{
  "dataset": "rendered roads seen from a driver's seat, with toy cars, trees and houses",
  "arch": "vit",
  "norm": "layernorm_no_bias",
  "head_dim": 48,
  "qk_norm": false,
  "patch_size": [2, 2],
  "layers": 12,
  "am_softmax_scale": 30,
  "lr": 0.027,
  "orthogonalizer": "newton_schulz_5",
  "adamw_lr_other_params": 0.0024,
  "weight_decay": 0.04
}
Rows from block 7 of a small image embedding model, named by matrix and row number. Rows with one number belong to one neuron. Each number is 500 + 50 x the weight over its row's rms, rounded and kept within 0 to 999. All counts start at 0. Numbers have three digits each. After the name is the row's rms in percent of the matrix's.
After each neuron's rows are labels from the 100 images, of 14976, where the neuron reaches its highest value: "peak on" is the class under the peak. Only what is clearly more common there than usual is listed. The data: rendered roads seen from a driver's seat, with toy cars, trees and houses. In brackets: how many of the 100.
# fc1: MLP up (model.blocks.7.mlp.fc1.weight, 1152x192), inputs 0-95
# fc2: MLP down (model.blocks.7.mlp.fc2.weight, 192x1152, transposed), outputs 0-95

fc1.620 107:451527544466576445492423518421519399547468460565487526559448500508543483450526385461434420485503523522569545512556493523511578458534399485567603451442482448538456582552560482549492539495483525480441520506444520457497467495479544558566521479548526452520505377446532563481491528473426412510
fc2.620 108:511644527543469477561521526521587436412539473502534538455498452487480519484590451508470501430510460568376503450512531546507460495478526481533485510558506530550354624471549500506439521532441508495522477603457542510485508499429521548488459457506528526453501508454458554504404552488418637496
peak on: marking (89)

fc1.130 114:480609501502607507550469533499436541597419580516512467464559542480431503435538391502427485583489502471447592612484451551422487533623537498550528529496528534531537568434458517531494400518547495473523490533607616485550418514417461524460454544514454521638450466532499529470523541472513473522
fc2.130 123:550540404459494491475455503489537551502488449505521527474542454576544544405559475499501558508528502643546479559425566561412472503481426479498512511519607473520450555523589562504447488433567457452492471521525505585556557479445521517495509385465506484546520529400497455425507400594529404481
peak on: marking (55)

fc1.84 028:569503488528475524502532575374483494550601511423491523427469513580411562586529517479429533524488531487476485430444453515547481456492545459502501478494562498467448515492507529517467396501493484502548497575411461348407491474465473546499523590538450491562572532472504544427514499547541497498
fc2.84 035:520474362448502469524509620475543486447428550477476428494534428471524441481568446515418399387450515521490509481506494484428534468501507463509439541558549545524514479554508632522506523505526528493509493516538499466603611478586468431426561425453468433494486464537483570473452454467408617542
peak on: verge (56)

fc1.172 169:552500474450539403513534487526533620431479514588501535504504540494509427483522606552551516570489387557528434529506445551440487621556593539476494429460494528501442435551465414529528501565578488421503499474543481538487509495452565585513641440499495509465548475496510456496397491485410479471
fc2.172 150:469468528373627516447548610497463547542581511509450426548466455433543535583452520504506427592478510500499487527541462482574502433475504456533577431571460445468551478504472519612436426507493503462473475438587513425524501510549470473537489498470552545506511453588539493531553523432479576562
peak on: marking (71)

fc1.664 029:502466522447463470554456503512503483419559598512521559560396523590548525494486405533414529516496495446528491434501429494492463486618526447454510477497523545502439486503449554514474521446509586485604545470366480525471469479535521472497487497439493507462420572444447571500519516418525510494
fc2.664 032:558505539507497487561582484440427554495444536572471588521407605511499504495553469552453558463434474518490473501489524531466531489498492482599477450533522508560520536496416587571538528415490502497549488450527515478543437554488516550543527459459558472597525504453561451511518523526494473458
peak on: verge (68)

fc1.694 034:500498477523586498544501419493387508527503429444501420426494538550516503428491517442547457532469467424441429399538456563486527470499568597414493557482489553493439495485545504580513533447416406504493497553495523502567413486453507491422514463563439552551523492496545456512460525490522534500
fc2.694 038:543464538525482532544477389512542472438470441516597482450568513603465431435472401585556576442493500538539482488473537473468473435540459573539426482516482495478473413601478487551593488469467527421467511561470475577573517444619481426517500504394524417541554562568580511441581538574522495482
peak on: marking (51)

fc1.230 074:415518472395519526468579454484518469532483515484558493446488456511456546542448418555484526452491531483461475493458457511406543519567542519472486467481536445504474523452514523530560460478545503450555534488501472503504335572504528529517445538514506509471453497412445568499544440533426505547
fc2.230 075:433476524458506531525537522454499554555551469507502505581491481485500476490453623524484509420577492495548454373539429482630540532462413546590493509430565537601508471517528482493512420527556440488510438555523380580495447505502508451553531510487446487517581511455519452579366478404536486525
peak on: marking (69)

fc1.46 122:576462394499520547471508471516571524491540523503490505495588502515553546450529496407534470542487451568558478572549518476447492562484572548487467448510531488546547517525553514524366489491372520475607504535478552463415564520456474488586552615512426513486461497496530544434467480481432530558
fc2.46 126:485543484487500532373473491500482532517543529421496588508545526492417436542487462501532510545570386405457526492488583482540465470513509476591479542405536435469560550479538455515394568519639490520517504504471575414466530431548493452553499346636495344447505520532470432508527486537549524519
peak on: marking (55)

fc1.75 074:494562478512537505394481462469486522487493436527513510468611422481480507511573427393451583488499467471453494510579538529475447633482446516462507473438482414503469523487422632454542413522417447504538524491463446529438414554543534520487462566477469579534478435577543496661489517418347503394
fc2.75 076:502509496588531527521421520547586479516527521521448539396456520560474434511489493494548430550449525475594534509520504502460538479523490574528449529564450535540456475522562421529518482550525494478576532500578578599524505579422464473498458459448493403501499528515420480476453458610473564452
peak on: road (93)

fc1.228 156:532455462422475483515650416503473508483500464451569476473521515555491416520584625479529422635508468539524480493515538608369568491433455560519433509452587484536516480462529613438438474561475538466463468501460474484515518446515450538532469489605612487540476499502476515444514486484573516496
fc2.228 152:509548457472498499448451540480560509566485552523500524495406486508452450400520474570505468494562468579508492493545578515509465558535498493451454441500522523498456525581490438475468538490369364392445492498466562468499614552478527573555498498507491521485526493503465550436468523516595523427
peak on: marking (78)

fc1.62 041:500499414548512566469533418482522504518517457509558444546495411442538504561503607454482620599500459473478487406504440508520411512563536485551458475426461429548458496527538553551530438534530479502568454448407525510355506455506501472522445416559510557440549498601495486479447527425536508531
fc2.62 047:501363463560474515495500515561526454474520523467550414513480456495482447508505618497613516461396538473493490427536407514410474492497529461457534533448562492524495490486517531447529505470558483585406503494438511429609393543475548466525449578488509433440486523557537560499485465444529476542
peak on: road (71)

fc1.237 012:576385487472553505500475379556538448548535459495548498537500456505552402519497503477479478566577516522486481422449539568449483483520550552510603566420531551553471482466449526542520621516426537500565538366433454579552487477543478467507394525505536555428509472476476428586505504457445496546
fc2.237 014:472419487493513595520567498490492540431491503492420474451518394474447516507518519511542571488444400344424444569590457509442523475513491533457589556472454457465551485509533523425561383490528441474523471417594471450458490523618491480542537479540501469472480421546400503486472496509488547527
peak on: road (99)

fc1.518 070:520602449525525623367550440591510543563504517496587409569449514416596540568505457494492514547362494588409473518563537566483497466441483512507551410528656516497458472469551479444440523479478467476527446494551540551433488508396545433551416514591548496512531470488443429438407482460503477488
fc2.518 066:529427469532519602483478442458499429423512470530533555448490484423440441540514444544475513405478447565506493474465514538444488430535463473440482545500600482509453484622572534448392495411391436553519479543486492517536548537504531609514520442425502461598514421513479545489513492466571470499
peak on: marking (63)

fc1.758 164:532541456503539570505459455514448478526510582483555402463425521469589507491471462438539437494526449478591604424429529509435460470533500463544464567456453479463463475486439409592486537623568529465520532560489555617505480509476488490504493635553593465531458423439444422540461587472545513525
fc2.758 152:504555445429481582510514571515485484513544444586578549540382560505573464415586482445438457483459478453418564535464457513578468446506527518454591518432543505533489479420457523437528540415520407514500500590482518509645459504547434586486524415486539587502562528584550530498497592547561441502
peak on: road (73); marking (27)

fc1.320 011:542515579446461562537551446564477473478379445502502462487447556542512470522545497544445511553472548526537529495441606582483473576435584433477480528474472551491417423471486482587578515414426477574568492548493516564469473508530474478521527492516453431498464508506497567557545567487477413445
fc2.320 014:543548490453526520479492534518456487528506486459511554542501498454566508478445525570421499519458410502402477563466385522497487461494495441504433550479539525437588580541515410459457526467628570480561442545508438457531475503544484418399505393513512598498521536661494477448522421538539528461
peak on: road (96)

fc1.654 025:542532509541500555504533413552561489467571511439494436533445504451498406552454526518557474541498507567525452437479512482528538479485460484406516525440510549496458606581518444500524441497550450434456463486464525528514461477484406454530547451528540496494506545357500508561377483551529498587
fc2.654 029:573476479473474545437453435500551505497453397525531500505492458484378444433486565549514462507409446487476541519579455524524512454453669483551511449443535427467509601512438458463534504476380554540476542501432531506577483538560555488463503424467510483479496448525470510520575506426563551523
peak on: road (83)

fc1.766 027:540460527511570503443530450371436465479579481436568540482446478499508404550514458452419521501535419523453525498489483551539630459513540487477436505509518490480401408502540517361493505558567508430515481471521478555496605497553528488506538528511529496596475526570480557451421459503522579529
fc2.766 030:552438549520434658496510663489604532454529526518428482549453510450491557494525538616396413463515456483569520491526548488515452494556528498517495459542510446462581511588482571503352524441449533472473580435546542436456509533571475554514582582475516408492409457460515551564557418428463463477
peak on: verge (79)

fc1.601 124:498390507500416510412598575404509526445512486467540459541446481483512453483493479558531537386558484556588454523396492436489482508504550466544507492470491514535544465636529462575495449462411508503505485547432470484412551475542497445529491494411553369426470495561464614466482547473441468406
fc2.601 128:500342415489615459585449454483574476459452518500471509527482531501416520477549551453560515429520505524505493562505445481485487475499458513523468471522524510480483471483551528516454453441407577417512507524470448486569518553522455553530525487519478584444500430428530531480513468552485415449
peak on: sky (89)

fc1.179 026:505506483517481498473542548382535502495522464532555584447436408512559517419498464488447427499429488491468498539496501508512501474519559465555452514502476440524505475530518536490393466450570550423438558466470401459568514442515456628515503496562480444579542512479548493550448509548589597505
fc2.179 034:529593499501468630523561485458506575587463503519524455434476489422472535533526484519542491508514486500563514509470585465546566473496428453434488504639427483432481544471441554449480470564456523436539531491529451496556366539506468460544504443460592441534545502515532552479439490436375565519
peak on: marking (32)

fc1.224 104:455447537481498532509471388479482514560508510424448446530469551553455491467532573431484515423552498462553516584472444492495444542530488449466489407478505524540443454452471474504528516449465555653514462635571449547515425510604480538484525495572531588498519471521563484574474529513454400486
fc2.224 122:443538501515530502414407509477447438501534450435507466441529513517511424484454575528465398509471413395458399500525537495491516482518472497503455595511522508450501569422537372474482457483575466515471483522481460450585567620489512491533492555527536515544504504434519530534413474459523477471
peak on: road (99)

fc1.21 133:452486475582545528485545479577457439485555595535467581554484389469482462512480485450507565507514495482458572463563473519483438466405445501522549434486557478516485523479574491544442602371559506482415605509481482333533510531454465490540501606581512533566551479471398457575535546459544480448
fc2.21 131:457498520530399415476490491546551515519554573561512557575397519500541451422517504459525493547572565608532529460549449520450528466565580510468410433442452451383444520526569495456487458453438542409525531542524550495478527595525467473415534485497439541456520432517407485580507420474415488465
peak on: marking (48)

fc1.637 170:471499500474433429483526526480446489476428452539502469595465435445461538473493514492556540574557511593458507535587473397445468397410483598585465501426496525514404496517529457422544448509565473542582528429577569485553423463480474550550511604527572451555490544537570518447468566543466513491
fc2.637 163:596514509558487513521509536508492543477542558480607631576494502484475499490453457478515531483480494545683500523452511533453509546447477453538493450550490458542505552435553516571424470473543516493487514506485489540503540498511502559419503466487461462484465490599461508562432461370537536405
peak on: marking (88)

fc1.69 113:462566546523543573521421510563343432573513436477495559439477548462470482609549535568485509504501584525527469581432421531580479475421456576489508475526492453564496502531605461515402524519474489484512533414465544439574465488540462507565430564493522522574472514536491502442458460483462434444
fc2.69 139:547454517530554444492473454435631548481505466406508621445546554463511483502455422471482497514440569559362457505488641473478529517526586481516442531497450428599483599591446455484481508532482496533497512571471405571445489374501450482523537490478378480449504556464435538457461514523489492608
peak on: marking (44)

fc1.702 019:458557519519450523485583472571484400445573468531559349462480445568589475398490451538502521574542488540519608464565531430505500408558485473500517576562472492496387489500413520541498555534543517398426506434556555603500533441514503551544527522471480479526480544573397445483543569438486534464
fc2.702 023:531504518500495581584460461470454619385463421551538497515438505457463519478545550526451531576484591550520431524603405423562542538505525474542585447526512490451507494521474476438445420511397604444639453492500531400465466452577481466484506499505474566502510405439501502505512444450518396554
peak on: marking (83)

fc1.699 177:517464495523442523451456450569439550591579481468533482524603554450423508514520527529489496486462442525461606504483463569490492503446479500471466498396531610536503522545388405503447438494504477497554540639505461477483466471506429525432543463477459568489488395520510490479517507482538548576
fc2.699 151:583510489518577547557433525477564500484492533575609577404435454462509501468499539537546579487472494599577520414499551456489500491468529504454527478445451468477541463528512460473499725473538473490490503445504448528485471519535539428496474549562509402485503475559528527461534566493459495484
peak on: road (91)

fc1.576 132:510598530583481528525510461557462396413490544525417519439467526536469461481502561498465547437521468483456568536608489394472513518532453483526456507484490553567487460397620588418573478530520480495454496502487560502518538511542504516604407494525464564430536446496431432449429465522312557489
fc2.576 130:412589400438432491564423519488553424387403530501565533559469488513459547431536504562492392506492532470507411385450507497499496535499559580495567537503387546535418528543493509486513435512461449460481579516570442487518511433491438376497473453560441479428502468503469430484490456602519411485
peak on: marking (50)

fc1.220 141:483535542387625483471568522508414488511486531486563491505505497550486447489411512543490528425554556565477475447500438498420511498533464619417491456478550508477435543511486566492555506528580435528481501506527446548482562569532563526524406574594444500564555561508543551467546482452492528464
fc2.220 134:449522494433508476580451543593595520449544501490415478515543502444450509529554445530543535478393430491400473529511483458477485585502591552519495447571399522534541569477508543442463545444514505536550542474503550466398502448507486615489517463418455527441478548476406505486439469546521537536
peak on: road (94)

fc1.509 084:450473445525451513525512423566458600550551525466480523498429526526494529541543576491507507555524572474508508473482470461427563519559597506469485535477499501511549449563391386495514384477431432458499553386547523480588392524481523599485589543433536512414507403459499569573436506483508515467
fc2.509 088:400552451471415503483532526479493406495516437509561627497606398517477534508446518528487528539488503466449563484468454472449475508467428562516496504390499557479475534472497469518552508478577483474479478391555418490620494508422505485553462482505506501535556513617505542562594445440455456538
peak on: road (97)

fc1.750 071:541451554509602525481499517546589497623512546492585478536444445587504450518593389417494496547485411452524622426413469440558493491497564502541505518480513555523481544532447469488420490509508423437521494465497497529408533615553539513501497535536500606508491507538517439501435502554439561529
fc2.750 071:503496409499604476524486557413483547527420474549532513517452528495546429501448533568538350563509439435545444562509422561536552572408560516549385538414561462539528536575490459433516408539646438395536482480494534415462395453455497472523517456525454450524463558579546509502544575484424512490
peak on: verge (42)

fc1.547 025:445531429447500573488522465496454600625491511515467471441408499422494584514507492460478600543543488407558536464570530525549494499475488509449477379482539581437519473503451460490529558448461458534445419420529444522556426490508487463429415578503458524467486508484490611637518561475489567488
fc2.547 027:525520568476449599427438526530551462473524516523540520441540486480524367367482520450448513506428511493390511437461413440416478543362500511511473565533537462544515480465552511490553463469526483496507490470497518467570534479495572498553538498495489519555513369479460574487581484583512492481
peak on: road (93)

fc1.722 084:528423511442514454505529445581532574462484536472491500497483426437506518498430480518569574476411563469493456465485545580410489474545480542471493477465506476456586457544614590543556553536572555517452466512584475472546473353517494558489451481546455472497530546539431458368510525508459455653
fc2.722 081:597533540439406451505521501518506496457420510537501460542466461446553479393536508517540460420445414405645464458396347517429560522526530506423519477552531480417501601609459587526513472532555551542518459559408428493526451550470470525471508517430441599524523495450450457516465487484402458455
peak on: marking (49)

fc1.205 081:543467383466512439469420499494461500402479487528442484602552542427511488495524497469459503534476473587523608547492437524575498538536476534560546388538454620605523517476579476381440523408551467467409477455544450514442459461558421542527483494565547496475557471488419481543406511521462520549
fc2.205 096:514504563508500498521545522422494513457488540439495581426505496548459520522535451517539576416493537557464476513569482472447439412528460434505571473356485451484477539438456484551444445516509517492522536516476556486539533542587564463496565515493437479578511470427390548481549498411533506471
peak on: marking (65)

fc1.691 035:452491518456555505504509435503524587477505492380397391509542473367461543510455478502493552516581534419483514504537473541519450453559567504467391507489479621467558466508444454639490512509497350507551476468469495466415486492547447440406502495486482574514502470484503451476522484441518467427
fc2.691 042:498525591535486547459527519517534476539545400455613584549514410501553451528529507591522527436473481520471497508507524492471559500507609524481474445385546507564585510539505598513468383557428564509464464476497443609454519518468536544452455496436408526556562524576475470562522528571566493506
peak on: road (78)

fc1.439 027:472409529569499519463513413532548564463533388461509432514548531553478389559466516519516429435609577544442519532517451438586449462582557409527458500478568564497481520503512486552508470417504607479449475547479486413517522497503536423462414582505491615477592547405451411518495450519554570511
fc2.439 031:441481593462559528488481473522451518459536499543533473559449477448432519485463487508451460498496470503495464684460547525530479533502495484480592546459526483494574415558451538542533503423475518423537445618451515444494529558563490505490480466428532431532584528563492412489588493494416469442
peak on: road (81)

fc1.204 158:445552419521636444411537594638509505464455441421543487542529522574519536530533603447458487537512522480413471511500454519497530599485467581525506433477542564473578462446411479462482369512496478498449472478560517519493544519492524442479467458481574415522518512543499556531499421610444496427
fc2.204 164:509422437483519545380539524492528498568485530459419538511591554427536502524429541476512440470582501480567464485546426500460481437517478512504531543520493534538472539327402521519489488419487458504498508432434529562441453474453488574443472632416458588487508488454436471478485510424571467592
peak on: marking (41)

fc1.493 129:414536520498502524443496485546417539413459461483590535496533457553451521565482615447465457486473414482454454484520497542528504499602398428463484592507574516463597656474443474433496476518585495449470523464539552538556460473504445544525385519434555518502518503493539492472450528492516604455
fc2.493 140:437477437565418482491561477466492455538511517499548518534446547511436535507481495476527606525476466462496492496452494500533473531493586511463445476607464460425485576556506468573504548497469535507523567540487481349444518510463469581570553393439444480561559549533549504473450464419522502590
peak on: marking (57)

fc1.363 014:406450538497495409480603525592499482487478486442543549482515538477536521563513534486520432453548534498539545513417451447445468553523509391496463440491532468446448453479439505504490495540550481560481480467587500487446564417557470474526482548591551485455490520524429402461529436466542558618
fc2.363 016:435484502534450541567608482558625525550518477577356490525461477427495472526516475493505604545553434437482528557480568493506549589485543482520592451465436404493544515561554566556433492518458450516515526561479475468536459429509428494465509497417586478577518566536523498484573455575497429473
peak on: road (76)

fc1.517 031:557369511517536439526547394437446593509421562515459513470523560499530481516506474541493508515440500550405492565509604533573448504559534454492425473451576608487476521576570428471458464580465527438470437523527504521510544477457439505482528524480552517533533557462465608557521493528515427500
fc2.517 038:558591573495425563490476492466506476611513504489540496648444493501619516469499583503443458512578573589437446464496488535474505471489493575525486520528544539434504580557493543459502577469486588426466497456534461468451489506447516491432473447492418490502450555566469569532491505446461444547
peak on: road (79)

fc1.24 092:432538446534574514476493380447462506579451473455477540455496458605506401453518549506459572524547426512512544498587461461415572391539540444531498470520492496513570527434416513496604391440575490435443486444605552384491503466442527450574490545514540498558479484495526506485476574529495524483
fc2.24 090:540459475470461456465568565429488429494538502499440646541430451553504579450469495511540507636449471600505442519483551477455539568569525508563494528495478517470470512474498555437565388531471509437554539551507630540558450497564606489555428376461586513502482592449562481545403438645519507502
peak on: marking (41)

fc1.340 101:447434499517607445501509484625515491442408529493441577480500491421506503540502471549556536520544550503506521592486518530422488396514461446599455482447540538467510508473582470416538457443547587549512514508513413468499490422567488452510536555442417427495501526460515483486508482483510499474
fc2.340 089:472467476560332432490458505495473514483588566454508551404524475583403521412476451479524466507566556583503560575477483453417529484486545524483530503508617531482486453462520459513476475413484529403492451575583462484485483411498447536450515461456400500503488469490523500529473496498438471505
peak on: road (100)

fc1.400 086:538475478473487552518648516541582420555587469511459368463385515496641517503554465529466360592511523547495447440511456573478499518477472514529467528493465488489508555497538455523504470553396560487493482512409545534468457454531607557535421500507479538508498490510444381512564620472477427451
fc2.400 088:478494510606465535463529429510454467453492490542494576536357528541466501557541550467500585490497465413504471482445432479501472448410425555485497627464470516545378511448511540452545500485414453429517455530475505493492484455539515462507503520497480470485506449632480529462520467527544548441
peak on: road (100)

fc1.44 117:514486491441525557463534420525538467595513454495619484438454547490535473456483554519492538529566540464538404478515534458562454546442533411536421542407410461465469527446485445519495526425639533530530455417522507549538486463464482528550466493426528527397440398495515594492443612557470563451
fc2.44 117:469516491484435521518531553479446496543495460484443524608527511468515467435559499481516511479427434390480458407493447458496568490501492522495492513536528478520503407397490436563572438514580477521592477424533531569581463534453469503626550603471472431462555540461467508485526445450351431445
peak on: marking (41)

fc1.347 140:596425504533556506523462583563471440510507441455505556549609456480425538434498498502368518538444501467455580474536480511578498427563507451594468401471535549546459453455576505537524347512492504502459486482473521500613521561494425507470588460521528503483483481450572406454477486509507536487
fc2.347 114:518505451461513525469478461456521506504504478418571459533522421503449593557561479533506388487499653460584512462493567521515487578461478543493408485450541489519439431454545477545566544545556483475523417476429516531457552449492575546588508500594482466527418564428507524409506510532460470436
peak on: marking (84)

fc1.301 061:424598476553475554518460427522531462563567446548471444432588574448471560530510482539503540545467452438489540549557482529392526508580476598424553549476493504491470464500527596516509535497569523490500419492536588555525451515480429413456488577651529524477522472458516452586342532445467467587
fc2.301 063:433391522422573573553554529417379510447573347520575538528512602512538464521483437502452546504498508516443493471516530476597518486572557451519577524501481513508442496507509626507435452553519542492440523567477502588565573427483510483446455549388510535472525490558490483486507516481420433504
peak on: road (80)

fc1.28 076:541509415442494477488530552472498515510547542458563445447471411460456412466503508524453446530480604498472486598456538489492498608510522553513412455458576553497455582493547484436491577484532469422406557570537450500502381442447570437617485436448588615509484476585526516564431496547422513509
fc2.28 083:467549493491566470429568454474557460487538522467577538514617472516499594419514548464537456510506601463533408558565526525559394487534382512408482525435531505474433445473529458405527504555555528588441521535506527540562508485442483509474458519618509409557513411488429479548546484505535535556
peak on: road (93)

fc1.464 108:460533531428511578588651472498527516476421512468546485496477522491470570474547499473505566475421496540422486349566442510559446429594510533542488501486404488563580486450595571516512438497470433492397479528549428467598530502463500534456440564434485499527454444442587555521576509462517539423
fc2.464 106:486548570494470499510450513538507510546527489433553482447467464478405542394454473511467449455526522493563495517463507531515583489461374498547432519531551572475498469431495583392514498607544447560489450495438448538572514467537515545607526480551523496444494541521502528554600463533471460452
peak on: marking (71)

fc1.318 110:527449456511584531508474432410523421464541480513471512557459554495432477518551514532520489661458471495458547449452606499491471456415413472550553496463546540581436511480546458444427597522448476464551518474508507454474553461477517452537512475523522465426550405482514642447437507483512522425
fc2.318 115:471470429516538495418447573512591453476542502474530498385495529388507527464454483509541388518517545490529481513434480526583560475576597469523461461555523545487604502477457504444471486417547471441548480487561498475482514501465470533521557473551568363395473524409417490530558503553549487441
peak on: verge (38)

fc1.607 080:467505561523507517553450506488523500452556424595410555544503482433547427473468454449403500538433529510511478418498545506420589451544371511472473450452476505492507513355481476468529553566526503633512564527491505470582497469557376582531604566559437601460420464484625507523558503535519512513
fc2.607 092:423399509512410467568495477422439559557422509503513459490585505475424546430481599481523509588557530515506497489544485551474505551510542508496432494495585497543458485524440514511408409514504544446518487427489503591537531553504531424441423530542501456470505450511529504529543537486466512526
peak on: marking (61)